{"image_size": 32, "method": "moco_v3", "init": "trunc_normal_002", "final_lr_fraction": 0}
Rows from block 3 of a small self-supervised image encoder, named by matrix and row number. Rows with one number belong to one neuron. Each number is 500 + 40 x the weight over its row's rms, rounded and kept within 0 to 999. All counts start at 0. Numbers have three digits each.
After each neuron's rows are labels from the 100 images, of 14848, where the neuron reaches its highest value: "strongest on" is what is common among them. Only what is clearly more common there than usual is listed. The data: dead-leaves pictures: piles of overlapping shapes. In brackets: how many of the 100, against the usual share in percent.
# fc1: MLP up (model.blocks.3.mlp.fc1.weight, 640x160), inputs 54-107
# fc2: MLP down (model.blocks.3.mlp.fc2.weight, 160x640, transposed), outputs 54-107

fc1.372:490413443561464423548503537446421422469512495511514514449452474539526499488505484506460486512551471474512569532512504544526477504492504472506521440493490423430447
fc2.372:469413499434499505490532561531540573531475425496464532494452558488521479492556456462469533486531475528441447580441455512521481517442488529520517521437497547546491
strongest on: pastel (33 vs 14.6); flower (28 vs 5.2)

fc1.626:493480488541521487541499542495514444508503525516479406554514537566492540519513473503513559516409470546542497539483440505499482479401414478446512511505459504494529
fc2.626:431490515525552491488475501539510578559483518466561579516486468453525506474501487443463496490516544435453503432583511549543457496567511488491511520511499415521450
strongest on: shaded (80 vs 50.2); aligned (59 vs 25.4)

fc1.94:500519533500507524500490497495520467351462471495482543525462478420506448543507526277524503479503467482523512479517464493476482470514499486559469491493460476530570
fc2.94:529512496508493481489490496509493487553549499500505465525506496513489479453506518286499493492570507499510481479530478528493498488489517486465509511489508511483491
strongest on: ring (25 vs 5)

fc1.324:523540498519434398461496527532491504503493542492487418438513539466562582527534437501512573506452501544444511477508543487491457447473499502495490470527549576476482
fc2.324:449543450516452490470488552521480549492512547499499469502540561516516445478487516528574547495487507476466432574417500511613454508543487477442491487521477457552504
strongest on: ring (66 vs 5); frame (27 vs 4.7)

fc1.417:475498581515452512502541480494516506530544565445457553520420478547521476551487501486531546515558491487548485480462488524386533491530515505517457492490480433515508
fc2.417:518522404508489508517513489526510462543493574489566445489491457499473561402493502563522494470537457536500453522522506501533503564481550481448506496530453494488535
strongest on: pastel (35 vs 14.6)

fc1.572:486516513477503484544542426525489546541589480545482564523488478538562465397497458484476509537479503486507526527490448524561529448534481494487519471522536482515426
fc2.572:532500467503475487542511544447456482561547507490530487447429546521490456536492505486564494518571483508479512501491385566455567516488491469564573519506450546516514
strongest on: small pieces (91 vs 33.2); flower (89 vs 5.2)

fc1.22:509557476517440469484502467531496514480558519498497507467443465560504536534533479510539606513506520511446508518480481514469490452517508462524526445595539511549468
fc2.22:459509444433484435446476417554459538565495522524505478538585470516504496516489529599570543504554442492468508508462455513525550508444537482461484482543471463580528
strongest on: ring (64 vs 5)

fc1.366:498447544486505457464480495501489526539533495529418546426484596529536516551533574486462492485565489464457415450509456452462481418572546493531436538515510441493453
fc2.366:468545493468438568524496465555464448583504522511481457491533416512547520493476568531491431494507468488483443438526399472533464549520543463476581480506515567493511
strongest on: pastel (58 vs 14.6)

fc1.574:497421496444501475521568524469501452484532550444559533512548545486524503505459447515478420512484540495495548495496576550464545440528479545558541424493521462511528
fc2.574:509554523488484477567530587443518455470568525488577480499536487563496526533570494488537453442532554500490541524488420499479496501418481482580524516492558543498477
strongest on: flower (71 vs 5.2); small pieces (71 vs 33.2)

fc1.579:472474485568439516583505408478500499502498498491493492493480491507563494494468541482536458508505531489489489521479573568538529462527487504482552504503507476490542
fc2.579:544464527465491526485481542433461507512515553425516498506473538513502470536497464524524518512438543447453500530470431519547534504540487455531523509519474547502521
strongest on: small pieces (71 vs 33.2); flower (44 vs 5.2); cross (25 vs 5)

fc1.510:479537504531484493473504491447512498540569484455439510496492488528512513528468459492476541605497519505550507576459440489524603446540521547485486519512501453502520
fc2.510:460563541401499550502515553534522504478551566524564577533484489534516515511505497417468464484466446544504481533521476532559500537520553455491525484410490524542558
strongest on: frame (25 vs 4.7)

fc1.639:505484509507514477503464523498549531505513471532512582531508467549515463488474517494540612511478474410523489514484535538478486492538457453497441532524512492490460
fc2.639:477504576492520489531528498537558534596484485557480502512432513484494501428543479470487476476502540529491511437504469549491504476532473539427473510492512499398488
strongest on: textured (70 vs 40)

fc1.243:483508511520500492625504450546460535527580429527479558500481578518570458481506519505495478494471520506522514485523428490500478484495519537509528495465491452533504
fc2.243:553465501531487537556486544439507508505564529432488497458464466570499454535553453488505505471513566544475536512469371561506527520514483448536557473526503548527523
strongest on: small pieces (83 vs 33.2); shaded (83 vs 50.2); flower (82 vs 5.2)

fc1.68:546572407528434584473590552450521515502495485446490506520438553522545492460544563521467507487404559504510472443460540520477433566452474470506484550472554482458572
fc2.68:480460507476525448472537570498534578500457517521506527540511566518483528458536463497460516472452580460483461522455531533487484505462537515517486511480564538491524
strongest on: dark (54 vs 13.7)

fc1.606:500482487488545478594471500466502509465480469531526512501551514557498510493501500460483488505505517492490502491527535528457519540485504503543540500503497529435471
fc2.606:478505532526496501518477502477476511530512522493496535517506539514457478487518485317505486516521494542415568501504515467525476531519489485526511549510507535472549
strongest on: pastel (34 vs 14.6)

fc1.448:488472500493474380548517429507450471557478488446548475419473485508533499484530528523423472504568571481508471508465449491507576504506496541533477497499496512523451
fc2.448:494561504479524504497530561551442517417536516468472540462444524503466457479515501467471601513467541473474525537545489538525505502486517480494513463491492502536477
strongest on: pastel (37 vs 14.6)

fc1.27:486502483538475543454555502459499533526513472503494486406514629469477499493493543508487496549509478532423525518516502458372503424517546536508542474495508467461551
fc2.27:492446508490516477503531492509494541520478470495465555410500527488489514497503453492494439469494513535464448542495469562454544510386528477535502506464564545513449
strongest on: dark (41 vs 13.7)

fc1.155:465532358519558520512481488482545506482538443468499450572445457445469488504494506503510541460510484561549556553505484533463482511490444471450526505556487494504437
fc2.155:561472463519526464546460541532442515500512531507472528540539558479407472516483485473430515546479543531496428549508537495507505484516466507490454463480488534534508
strongest on: large pieces (83 vs 33.4)

fc1.222:528513524452463501448577522507465454538455537499470510422517612480522501454514501492470397546540462504468541506513580510423455450494482581442520513517567504533474
fc2.222:571578453474513513538556503509521523501492587474488555499533565544473529485553493539490539432557521516513531580546510482512514474404571484504513525521530455470586
strongest on: small pieces (64 vs 33.2)

fc1.182:521536431537506452425537531495524511512416479494481512488472533457487540581519468487546494544519499542518501438485411487516423439424477568472489537564491512448580
fc2.182:525500472511491511487498469505550467487492536539456463524491541530535529504441570521379494514520524429504487522504486459519523502566580491577511502486459530519433
strongest on: ring (43 vs 5)

fc1.403:467615494448509484515502493525519496521560506506489481533512432506560490450477578518521432522495468451511498503533545515411576453548503476524453483441493537491525
fc2.403:521429567481476498434446499545475607462472455472438468477533550512465490497495469539544463616456448498540489411514559498529452454472505514487522549482409468512518
strongest on: textured (75 vs 40)

fc1.345:463464558556463474457485481455475536490481458472499480449509494514547475420490498517470505483515605511514547489481537428539518439496432469555510541462515410517514
fc2.345:429465397507435452490526562480474528566495512524492438509448514538478542465516459446486497502497557478456497543540417506481468465468532533491446550419586572610529
strongest on: shaded (97 vs 50.2); large pieces (85 vs 33.4); gear (29 vs 4.9)

fc1.625:502553516492530447522544483509423457491526531497463518548514467547565509471485500475471541510498464455454539474457466498469491412515522537557510522534548525539389
fc2.625:416448498546462553505515420574438560549540536512510493521485469495520498483532524559506506521510525511538496515485554477462420479490490484434507481471507539483523
strongest on: small pieces (63 vs 33.2); flower (31 vs 5.2)

fc1.536:477510393517557550489507494536476506520539497447528534516544505510487466375476484504466453494479572561474425491495495511416456482505505467528474493480420431549551
fc2.536:509526478491481500479515519586489442569575431520493515500575506450514526491514460464500563541468500541502509439481422526523509518422458510535508522472481513517483
strongest on: earthy (33 vs 14.4)

fc1.634:504462508545428497509570546545461489520507459483480517508509540524513520467481536505537558522463473539561496535465483541449515525473483453517509530529552550545482
fc2.634:433521486478483498489536496522479544484487455485540520541514455514523545433489469441489494439565553541495500485521507551500434475521492556529496509462526490527510
strongest on: shaded (80 vs 50.2)

fc1.288:514530511497488512494457500497495520487474481533538518484514546463512524511493455455524520478502479467433441502434464469453524482517505497542501507543587576493531
fc2.288:545521516447529482497632478482499508494507511524436539508514544512472467490502587549505466513488536498516487514465480546500490520494511499499508524490495540483509
strongest on: aligned (91 vs 25.4); bar (27 vs 5.1); rhombus (26 vs 5.2)

fc1.451:505508493477497486534505538447428491519531487501513357617512506498493475489497485507610507519693503378495502501491500501485466474473506500509499479494520414514550
fc2.451:509488510491494487467495516494526492510491502496488510478513510461536468509515506454373501473420492458493501496474483484522553498499506506509494514517518491485498
strongest on: mixed sizes (62 vs 33.4); grey (45 vs 14.4)

fc1.163:495492517554469482531490496564557470516507511586527464476545493473442422488518502492510451590467464491524489472489465494432530456486543508449573459474580479434498
fc2.163:493509464450518466527483484502517504522490464555539440552552537548558491458493497452484599511475474521528517550497436471455477499476514536498495593615538413501533
strongest on: grey (38 vs 14.4)

fc1.25:485482522543482574505521552527490452539569526467538458516539503487427530458516514449531519468520499524505517518471485517558489502500531444474487457477470430444516
fc2.25:489475511510519558519540380486496484514499483453542565495512566514473501477519487634549587525517499516530510477552575489523526523511472495488490459483498498586509
strongest on: mixed sizes (77 vs 33.4); textured (65 vs 40)

fc1.48:536519476519462543507518634466450501528503458515484397509511493522467513516497505525584481480669535433492528514528524420500463515484504492493509500497489467461542
fc2.48:545482531474460520522510527482527505523453378515501446488539484437532483529508524502411514498541479454527535524479494475528556482521531506511508509489507501536521
strongest on: small pieces (86 vs 33.2); ring (56 vs 5); frame (29 vs 4.7)

fc1.301:509434461503490553515490455552461472527532492490502499461461480523478442447485517491575446427491495474482520427536421444468458476437495471560452530416491469548560
fc2.301:515492482519484466506509608514487546573458490482502547485620482478497437496526487511545435543435481546515453579464406481593454448515518509492533507432504481484511
strongest on: flower (92 vs 5.2); large pieces (80 vs 33.4)

fc1.151:483492551378457550486517476494429560501520440474545478439505520501475436497506481499391446557565476540460515504488499460537555511459476502511559502487515540517451
fc2.151:454529410473487451509566478492451480490512478582483516485444483491499498532512464461453555544435543532512509542522512442569531535460575566490498433482550471524497
strongest on: large pieces (92 vs 33.4); textured (78 vs 40); grey (39 vs 14.4)

fc1.121:458518509513533485515527521534521487510506527577512529523527507514538527521504510483431476490492532589507503442458499571458519439465527488519515521527468488545480
fc2.121:503477493503492500526520492456487513435536572429510455506551519565456520513511489557575474509425494533485499521495495543543465577487433498498447514545509528495536
strongest on: small pieces (62 vs 33.2); star (37 vs 4.9); flower (31 vs 5.2)

fc1.19:495496389474481479513516415563503495489487448498539489502458500464491500486506474520375527473490485514439534532509554449472588579441511433502568454499542438574486
fc2.19:550486470482537598606510446558510482561479505510509552518489483490498527445470469536546530592532491504438504444506537472484454509516436512494563440535524524477441
strongest on: shaded (100 vs 50.2); pastel (35 vs 14.6)

fc1.279:482449519541514485473501520544520514490495481513522494495524492509586455507495538471450493518540497479481506495484453506534551494450517537490532516533550473509481
fc2.279:571500504484460501460517458542529455512524515518486440479564517524413473478544533393467523516488504535485508468497481475466439509503525513557479565520546555581441
strongest on: dark (50 vs 13.7)

fc1.215:519515436554467524537463501534405504521580585537444529491515566518515515529523561450538488583433487480466458522498468511546480578479514501506494481475565465495457
fc2.215:466529535484565497506439531567522554523463463527467522525503548548453501556497521533507503543416499505514511557483505442548463500483497464465507484484475402480500
strongest on: textured (76 vs 40); grey (72 vs 14.4)

fc1.242:503525459433495499525567475531523496461526552475512475480546507562564517485520468506464460469492473558422486528501507543497475507491496465496492422520480481488523
fc2.242:527526417446559518461553538492558452550489519414481560480522491541485476525511428466534569480453527551611485538488476511530479484470532478415528459491503497454505
strongest on: mixed sizes (61 vs 33.4)

fc1.637:536460578490457554512530528480512462523475551508541522474551462475499554520467515527513427581458482499505487510509545564461463452500513393466551513547462476529458
fc2.637:505447593503493534514504378489485474564474567547485449508497501503499483532560520484454565415543476512530525498467516426403506491521499542517471501518433559488555
strongest on: vivid (39 vs 14.3)

fc1.609:491491579483470489495470497516546463522483482500472509482501478525522513515504505484558473503514528427508529656486487497511508469460473476500499519517511508565494
fc2.609:535512504473494527512491491498474536495544478513507503478506461415493500527506542512489508508499504548545500736500510510463490530475460485549541455478506455473479
strongest on: vivid (71 vs 14.3)

fc1.544:473521545472449471514491549462431495510522558477513489461494463534453505529530527508500519471470403527452516480561553510410471471461502512538517440516517489531498
fc2.544:496496443456535477463459520419578512483545445501481438475517447456477504464448491543551498583392443528480543525506499529462534490565471512585544474535458483460504
strongest on: vivid (43 vs 14.3)

fc1.206:529489569504501480403578515520555433561483525476488526504507495532507545519503522516494412426523453520492493451444517532475461474498529443544545430421561456510590
fc2.206:495483393532520544509485516553595474557558496463454485436575480471472475466525490492535600484458530492541465483537532466488449477513512549463564461547542524493502
strongest on: textured (74 vs 40)

fc1.247:499525483550559469565515501518492506503467516492504504493509511498456534472504491481421525482437608549515439561481467517505554527514573358459505455490474482493518
fc2.247:533500482550593460493485535487520530449527485494507491483481514587510512510464536541426472521555467523544459525510405545460529528534518572478469533514526602595539
strongest on: shaded (93 vs 50.2); grey (55 vs 14.4)

fc1.72:541505484515458480487551553512537487486428437450477497508529426499462459485511447443541551443536487510476532515502539536558470531489462528505486505435528530515542
fc2.72:508496509501479511536534467462484542458405537484490541453527540523597439531552474454480454467501508470537471487522493425467491493508518415531451459522574527527560
strongest on: large pieces (68 vs 33.4); grey (37 vs 14.4)

fc1.363:497504494507481591479477498536549508515582448489477434564478535472452435430476497513517492523559542411505470509507500493557491497464512450409530509504486507518426
fc2.363:499463545479532454467493518518487481543532493481537530496544509566571487519513526481515483480600525515449528512507534497460501434460453482388565512480538493546562
strongest on: bar (28 vs 5.1)

fc1.429:471477445444551528528485485449581535497466516543512526586509508496529492498496503482504522571507549410524502517510592372524477524355470520471498547462498485507557
fc2.429:525521454512559537493488471504518488532547521518489476473495411459556448530481463500505576562504487517528516501575400538490554481442510500504460504463471565509428
strongest on: vivid (95 vs 14.3); shaded (91 vs 50.2)

fc1.127:489438542479531531547456530461480548500451474553643481522547540458518610463467545483487528448508528511558496441481504564471467494498464481483552483512436495532513
fc2.127:481442521465566458517439509498474630495500526545461474507519420498484539468487531527470494542455465464439495475465447496538516488498422464471507430465438459439546
strongest on: dark (35 vs 13.7)

fc1.348:548507433475463422513491426475462496499558488422505464503430541446514498498488530481509516564470538511499476562496428554526475416482479446521517487573529523534529
fc2.348:553531455599493521577531544487524546510566593471492466511496468424488546467509492455536438527571511511490465494543488486501539538524456588487550505524501508481508
strongest on: pastel (75 vs 14.6); large pieces (72 vs 33.4)

fc1.376:481472370468500478520523438547579489485493493471542537506428476421518535407479506477431539504531532507484523547491557449420565512501551447470461445540495440453534
fc2.376:552496501546499510567488493582508486469516490502513528444432488584496565480569548542471521506544471511475555536540420465485503515519517530553498461528492546593494
strongest on: shaded (98 vs 50.2); vivid (48 vs 14.3)

fc1.331:477407505535447432440496559494493562518478485471429494511518578467559471486513485498491491468510528478547464559525456530438507511509517412484480537590508500430534
fc2.331:465451545509577509513474460541500442481558517529475492515514439500494451551543421506451492452478479489488442490474480487483644521475558522457512447595500455596500
strongest on: grey (34 vs 14.4)

fc1.192:533500450516423519543533438522475465490514463492441483474508478525572500469487494499553487507549456500485505510518533512541459485554496536469533472495516441437565
fc2.192:564489469466494440527487571483457566557459479424469521518509544535459491506485466460463495520456534445424487510477339517504522517521551521524508519486476520478526
strongest on: small pieces (66 vs 33.2); flower (58 vs 5.2)

fc1.5:536543475532491436503462509545462480473465513491543452460550495546558556446489486485444407495574559541552521414518484433499454497473491502534561529559519497490495
fc2.5:516525489508444552458520493571526447452527494500531531508486483529547522457578515467524598555518481483536565395526593432480513479477486515511505469524506467527485
strongest on: shaded (91 vs 50.2)

fc1.559:528531491489535526437481527565427473481476457454472458522481514512527513544509502489542513528495457606527474547457486508507521542407514453436493523488528442446568
fc2.559:469552488499541523487535466522457534455423568464528497496468468507538503519416528403522449494398502457545509482520521495478457493523516513479466548487522555464467
strongest on: aligned (97 vs 25.4)

fc1.86:500537491555460544413508602508525459504395433500503490566498500520508489501441468512543478494499546537499525513490560504550447469476511531464464478524518363407574
fc2.86:483541486482532517567508510509630504476433478415516448519490468521534497507509529522495444516531533476570557453523526503482472491521493438528502503468546481510437
strongest on: shaded (80 vs 50.2)

fc1.504:489495477507394539412512483516441461472535496505515413366514511513559531458505525489447466459539487590494530475521554464485500441562515538400491490481471544439533
fc2.504:494497480509488477498547456476494524501520533506512540436514517541454530454536496560472498502348547478533530471492545495562497550422520483525473517492485514466499
strongest on: small pieces (91 vs 33.2); ring (52 vs 5); frame (46 vs 4.7)